Rows from block 4 of a small image embedding model, named by matrix and row number. Rows with one number within an expert belong to one neuron, the router's apart. Each number is 128 + 32 x the weight over its row's rms, rounded and kept within 0 to 255. All counts start at 0. Numbers have three digits each. After the name is the row's rms in percent of the matrix's.
Before each expert's rows are labels from the 100 images, of 14848, where the router gives the expert most weight on average: "top examples" is what is common among them. Only what is clearly more common there than usual is listed. The data: simulated fluorescence microscopy of cells. In brackets: how many of the 100, against the usual share in percent.
# router: router (model.blocks.4.mlp.router.weight, 16x384, trained with AdamW), inputs 128-255
# up: expert up (model.blocks.4.mlp.up, 16x96x384), inputs 128-255
# down: expert down (model.blocks.4.mlp.down, 16x384x96, transposed), outputs 128-255

# expert 12
top examples: few cells (100 vs 24.8); cells: one or two (100 vs 24.8); long thin cells (65 vs 13.2)
router.12 111:120140143085083108144124067126089116102120140081140079123127137090111134108102102150151119117116096174149153122073160131156123114088131147098130111122126059152186122114084066121157072192164128096214148130126090134148136125109120134086156119166136134167134107112103104097202180188193099123098128114088120135151089078187119122159116174122149143125077140163151155152158163081122136150104
up.0 092:095146130117134125085039068155171116170101127120145123144137148063153166111127147105097163082132106061133140109151117167105141154118170170214161106101099123080171115145124121079097155132136137165145170074119080115076112205170142135123120145151149151110152139123156120141154148144171171139132163096166094156131116111111115067084108091080185123176156117112133060124133152123090193128195
down.0 094:120134061142153161177126146124101135129099128151078194059145126123125104160121145097135124125071139154076086106154127074118098130166137122092129085121083124131084139117157085150124169184128112063089137123102117068107181044123124096136087116102157146146092167136124121128108111109153179045057092171154165133174115128121156134160123163108093105161135203110104168098092138107121058183141
up.1 096:160072162088131148084134135113159153133138109124160093156061172116153191144098144087134089144077086132110076143143098091162151177167107127170097045126132079088172131176152104112093091127080136188141231163089118132162185155137142131063132120110126087103131105124107154114135094175169095135135098127152133200103150157099177120124133186179153099092177065154149104175146097116128094079139
down.1 095:107185138160163168198143142092178127128089099158130185107089065160120106111179139173074124094113119119125121114148161137149143167092117107120134112216149099157134158128146098146106117061092173152145108141112100177106081093155161174154087119166171123158113141114127106164120123130149094118152166158119110124173046083117169117142143119117149071102134150189157147113135151128102115110118
up.2 092:130150084139177116126104120115071152133167128086134085190127088133111125103100161180105149109081102149094100137194124153115165178120117165145122135156079151134165084052134103065168145120118166100133104114090083085160122197164183122157103138084111129186082064152158140144194142156123143207132096081132157134106075101094122167157146129104135169193191046166109151168112166151174142140169
down.2 091:117084081117166103155135126200161223102113156151124097163107102088126139155162136162130149082169108182129143117120084106130154159100118110149123177137158165102116154110120072136192129160180206172170161076103119125180116098077140152140160128143165142058140055160086125174101130132148148150091157172100109136113129120150211148113136150091070114145197197152104123185107094105160112091088
up.3 122:121082143117074135111154127058111122033150104127153145140132157040197094105134101121161109079149160122137153120139110177125134175174138099080115081145120136162159161170097201094133146160103101148119084139171180140098144163114135156151111137117070111123126140098141164106099154160078117097151157141089111094127100131186157138126175089107189121128063130119176109152106173123137096107070
down.3 118:135107138161143167188095058150103092141120124191165104118117167132128163163134150080052107129072095185169094127110136118044097085135219172146061125144126148095109173105127133087143094122072133116143148193167153132169144108172140133118172140115096089117067168172155171188133153104076141070134073101168097085191126103128128154187051116113064115120108128154130183144176108177117104112174
up.4 108:144128092102158115097112160139139130117153115155066138144120175111123131076074148078122098121092124186122189173115147150118147094158117142098142189163181125137105193113118160170139151127172146148197210113149146144172109141122159128118178103138098077112043140178120111159142155144120094174128173166160098137118054132142122091113161208133172177182085126092149137113120107159121159100076
down.4 106:110130141128100097135104140131080159146155108112146093158068160105135115110126144147106128179121128136060125153182140143157173108138158151169061042126210098134126166120134067126075152140145132137134121129110150106097089154139133140155124071156188135144167162105184103127178161095163130111121055131182108077120121150134179142186065168135133120106161142098169091161157152130163128139090

# expert 13
top examples: dim (100 vs 24.6); membrane rim (97 vs 12.8); green stain (59 vs 20)
router.13 109:064144089177120110093165134140103136112113106151118144100150111139166070156096165167172160161137105144108151134149130115170123175070152097132087127163116160113137128113174085154135121110131081090156123153157169156028099115161103141119117094155141108080133144131179086143137110085126111122148159101084103075123182175162087116111162128131132124148115179074094084166096230164137047154109
up.0 093:125098129108123092152130102136112168138140111066065133173158117118109147099158136115152131082103111094131118163138190114173142135125190148103215123162136137093057071094172151102162075145124131131110187068176145175101116144112190115103095107205113068180098128149094103148126155116170090095153185127143145128130134154088158107127134142134124181124134077171097132100103114202165145125130
down.0 092:191150116097144086080162155073204150113129135167107142178169166111131137106142116061063095105194187093093132146092111131145115155122088094142110129134208149157106151118131106143183147117088119110121189139143101090121142107145163119173106135142144174170056126105156146120111143118142084147124138121089144114111084147137110130095103122102068085180094113114127168169155089162069156141150
up.1 115:126110160183087127188096071144147059167139091127059148110076130101106131195138111135133141110152168087140164073138136054096162111178083095190112071112119102064095140152115163103094124177025177132080068108137105176076127163082169147098162094136109111141122217115166126116170157163109125177135158091126100138096083096154129125136112125106111140190103109149114161105124148165150126136137
down.1 111:148081088202063122098146097120104137099190129118063106146165111158112111140147053128140115121123159103131074104106072150121148140102156206073114102141061116108110059056126067063129164163120137128141183136126122090186142139155147124121086136141108156142102172169140138127173181171128136160077131116081161127103104084124097078134146173155149111093145156118200142166109083126127158119177
up.2 096:128118118194129096141101123094072106163126073137082125100167100177126102085110134127095195102097171144146116127111131078134046096093077139097181111097060120131108109137168121115135113130142143116136142104146129089141141137107146180140141105165091167187125114109138178117131118099114178128085105055098071138091144114180129148163145118101135139191147119109121142068096102081181088123079
down.2 096:111078177180138100159131091033189045102182123128145124127180160162158090139097088142114058188131159154207124109075131086150095113127148095145139102087123139072117131166112130115095146131090132147157131134138103181103188134176159158135201114114126159138138092149141126119163115116094104124161136114130092145134174084123158187124140135114151111114177094045102127102123201167155130127148
up.3 097:083109095122101098133115138155155171155170144140171144162140121174096107136111130113062152127072136107207119086110115065100169167135155126180169157133136116162123124120177147131144124081079081081148133173160087125134105086135169071061122141100159172098092087146119090091179123128120143115100134085106158158101162132140135116173125150104104129109121095150122118134133139096136103065131
down.3 107:138167079138061137109052188205090136137095172146109147124137125122129126072114128165153110130117158146105121052051169074117081147104120115143078151120122111100101106125107099136157175120153102059118100143201155084179147082107113108149129128146122190154138155111098097114144105094120145104123060177132139074149104123115080146155142088127164112107157123163120152057093126158112071142163
up.4 093:163105143167080152106043158077143110129134141129107148047108122161122116184118092147134113175111083143173154090095111116094128175133124112103140164067046134094138125143131162115140157096100140135122110145139097150139109140182138120134139146128160126110148097077079166149147122097079115079116132124180176077155139094084052112183122176130152088121116100166156123169126136125172108116119
down.4 101:107111145091088119179122126044114106080150135112125140117122090144185128133075124145247151114154104079101166096116118156136094084145103122091150128143109193105137089162129141109087180103132130063084132084113128150129110153123092138089132139112194138069087138143139112127087140135137122129130153096130101162151173128110117126123089118078143134125197054097111097132113157080174132125109

# expert 4
top examples: red stain (97 vs 20.1); dim (96 vs 24.6); long thin cells (41 vs 13.2)
router.4 110:144159118094151128160176151110113111114160189091135182123168133070178185170128147158066150117165107172191126120115183057163194115174165124098105086124139178102146108131135067083121143160164084090136057166138086157149130122126104161109134165104130146105112118088123201133095087138122168082127071119110144127158153196189149120149152119117146105113156066164129075153140076137153114121123
up.0 092:085124108182096127159119160126127153146153096125144154145123181109147077098144120144127143134142096105158120067098166106099120089059135128121106161166154094110117172130097149161145152099113159170142084151142165140083137187137153139175191133136155143091158147121148072145107199102144115159141141134113114120097153138059096163098171195104106117126079152082122154105088087190150114111160
down.0 097:209150037151113146164137082131080117114113134123138161141105094118097164113089104124101106137125136163099111097172137090205141124105107179205135162124109090105100170187125164158202182145100087078121130079096133177140107112140104136102167093127165195048083172142186126151114141120139143182102154097114100115100156138150131120120194148105170127151104100146092146110161152183143148074158
up.1 092:092128139116156165122137126159145182119106177104154117042132091115130148137125087169140096105117121113109097111156176128130100179139125142097100164138056092114160126104094178113157153053160143189063135124182104083142116143145087124137097106130108131107128153123168166126101127204148143134128148162164133134123115139104122179091093108077086127099158185189179122131072115151057158113161
down.1 091:106149155215146111155095086188117085109107135087129163103063093132133126179093140120118119164084064149132166165136106138106126190163196122096144116104120135113128096130114150185159150158090149167182121132100170116125152112110138120102076151137124106154154048134159162112114143100141139143122140084116146203107226134134167122118183163168146156172139102120139120102111115078151117130189
up.2 107:178158163134186140156139121100135102111155148110143152065154108164076164143124112143150087095060137121161153118187140132170054065178107170143139144114115102087140081111134143118127127130130143090195101113095116091091133131113191112120091139113201121109068059123108191167104207082098130200121106113118065135113114139142133149084117144112136107119089100133141136135101170109146124175128
down.2 103:150125088154112164144145136091142101138167111080072107098146158095080109087107130195134123085166091092098116107089117077120107132104117134144136104121077164119128095131142109174147191184157095129091143117168081122145080111066114139138149151080134159076175127119052152141122081158087166161141155117144150107140134113170131105156223158084128131181115138050106101115099099178065121147169
up.3 110:086137164167179162110110127135116187204134180102174094112098102117140081059113052067134112078104118125113093089191108102137112157156176070155078115114174113177115148145112120108106128130224111077121102119197106146123128102151117202112040167194177163128134128123130135114122111091066172150143136151096151128177144084144123121135162165103118168200141163142156120127147150127062118093146
down.3 110:144150139139164163102106192118140118098142179067103156072117117094102170127114149110113104144150163141118121133146154141184055123102103107155132156100097124142117193166126142097103164130124112165089185123196157118147110159137212187186132147146127117206146145170104093131068093123112097118101133118119141145134239109130171216087146149128164143128143153132169173116138192102081082140121
up.4 100:102136108165093120133104145136118203109096195092156060179072085139186090154102164097147079139175101158126162078074146134195126131135111096081137116089090099110156131106112098176094107075132093140160147137132157095098034081117128080190155102126175088141081140089062129112108138068093102173170119143133070109143162084127117146070165136138108134105072133101124122121142112119124129152106
down.4 093:201160154183166156083145202091179092124135094151151198133110144074205105165132186181150169177141143158133110106113112129139126108137138117095157125164108181127133134073145109126147107141137116185115125182125107099153162118115138108127173154112116122161143147135118137155151115137148127102087071136085092112079119162130100209110118087191214159096144126126165162114156087143128111088035

# expert 14
top examples: crowded (100 vs 24.9); cells: ten or more (100 vs 24.9); green stain (81 vs 20); fragmented nuclei (58 vs 12.3)
router.14 105:136164158138113152104074158153183140087079185125089086154142185090139096165191076094149108089144158117071154131197146091134134073091091107141073187082104083100112116118151180172146138120086142055118126114115125083073199142070116119136152156145084189084096165107127117100114160058150163120075134098141152130140145111135153137101134204148097141110105097102135129083170090074097126099137
up.0 111:120138156097145123112104081115128133132138143144137083034083168115097169134122144204147170092065086100187151131154168152112133167088117141123109156127091114101196140079128054077085146136180083165096149118181103102116126143129110154149111137100144172162128186192106121095133099149094082090147148170071083115117140163165101142140125072136121144107047174115081120197113129157145131189090
down.0 104:133156130127129100125156145132137120138169112100129090089119091136117129103158096078141121079181142118121062144115132096120151132119116175145133141108140141170047174159131138162107087152180095146151182091087128139121142152159101103156128095124137096137147179129104084108132134116083152129098140088159117150134121113120077110115115080117166115140120157101096117157229117135177103172077
up.1 099:148122154124172103176150129157142181141139124154112130114111128141073087091105175159132147103104132078103077178172158164141123103177130111155144101135117114137119183117143121130161141150114103110082177130101124135143140149191170066106172149107171172116166074176140140122120111074089085085146179078137178146107050130125125128068158116103043194133133127125079152094103151148109109131173
down.1 108:093152127121160157106128117108142129109187142150171115126133149106111146175135151107074123108132182166105089173124173192117198098119116058117136140079152113164156126103068103110112185200144112143174118089141173140147135134169149136181154101135097158197115056061127181097117090158133129080112118126108105101190076157180135082176201127122128109163123139133087107086081104102125133126121
up.2 099:169107131136136172140176113153144077138131090120133110059099123103166148105156168107081127114141093101124119126112139043154113148109110092150121127193140138113120113155118099143167132098084140154158133160145069169106125116059127087131144104136089156106162189131121138117110089064096144144113148099157128152176091140174116168120087041135065168206129164143133066122136047140089093164106
down.2 101:100137082089160098123195128142133073108111118074129050113077127191147144095178108156152139063161158098103079116149195149136122125113118059097107121089199141168111188148166141130131145103144024139127084128175146130138114118132119144082098135153144132127174094085134144124132104170132133145119140141104151139152140095168097171092147141075147171150115170178139086159161191166115144127114
up.3 088:137115158066112179105102154144149145159133169107168085141135194135139139100084106132086102148107139164115139124150171100130154099119099137166112109122100167155131138114115118148116097076127112108052067158144090103166177115147116131156167078110065124084157151171118158118133174108140033082172172145126171137150155149092122150148115142133147138153183066111156099083137143130123082109152
down.3 102:157144181146085178153154122090150156129129076072145153110117192110092184169136127167156140113139127162116139141131122131154146165127097101150127122136162174156082125115160092160188124142087120117119153119097150110158077172180105127102072126114110097147122195158118116073123041091165121175152093182074092118136157141129133197108144109080123146098150172086089164144093160107129193135058
up.4 111:175106107135098122147122159139149157117140172112089146120132177151159151073153124110133160110140173123107102102146097165166115094138150107160149124091106149138139129112116210156135123142116166182049144142146083137099126161106105089120120153101128070127160137132132177148102185112124090128190161115171103161178072154132064103130146127152168140096145162145146181094119155069156032172069
down.4 105:173131077172121178163139137120106125124096112156161140174105136176175012167121164097157181118080156130158093086154161081108116113105059094141128093124097095214169074203138138162201132098149094086145130091122131153141125180100147097177162113112118110160107145162148142101122120116083166123123176111177126091126091096150106141102096079092093112159104045139134142090134140094101165125115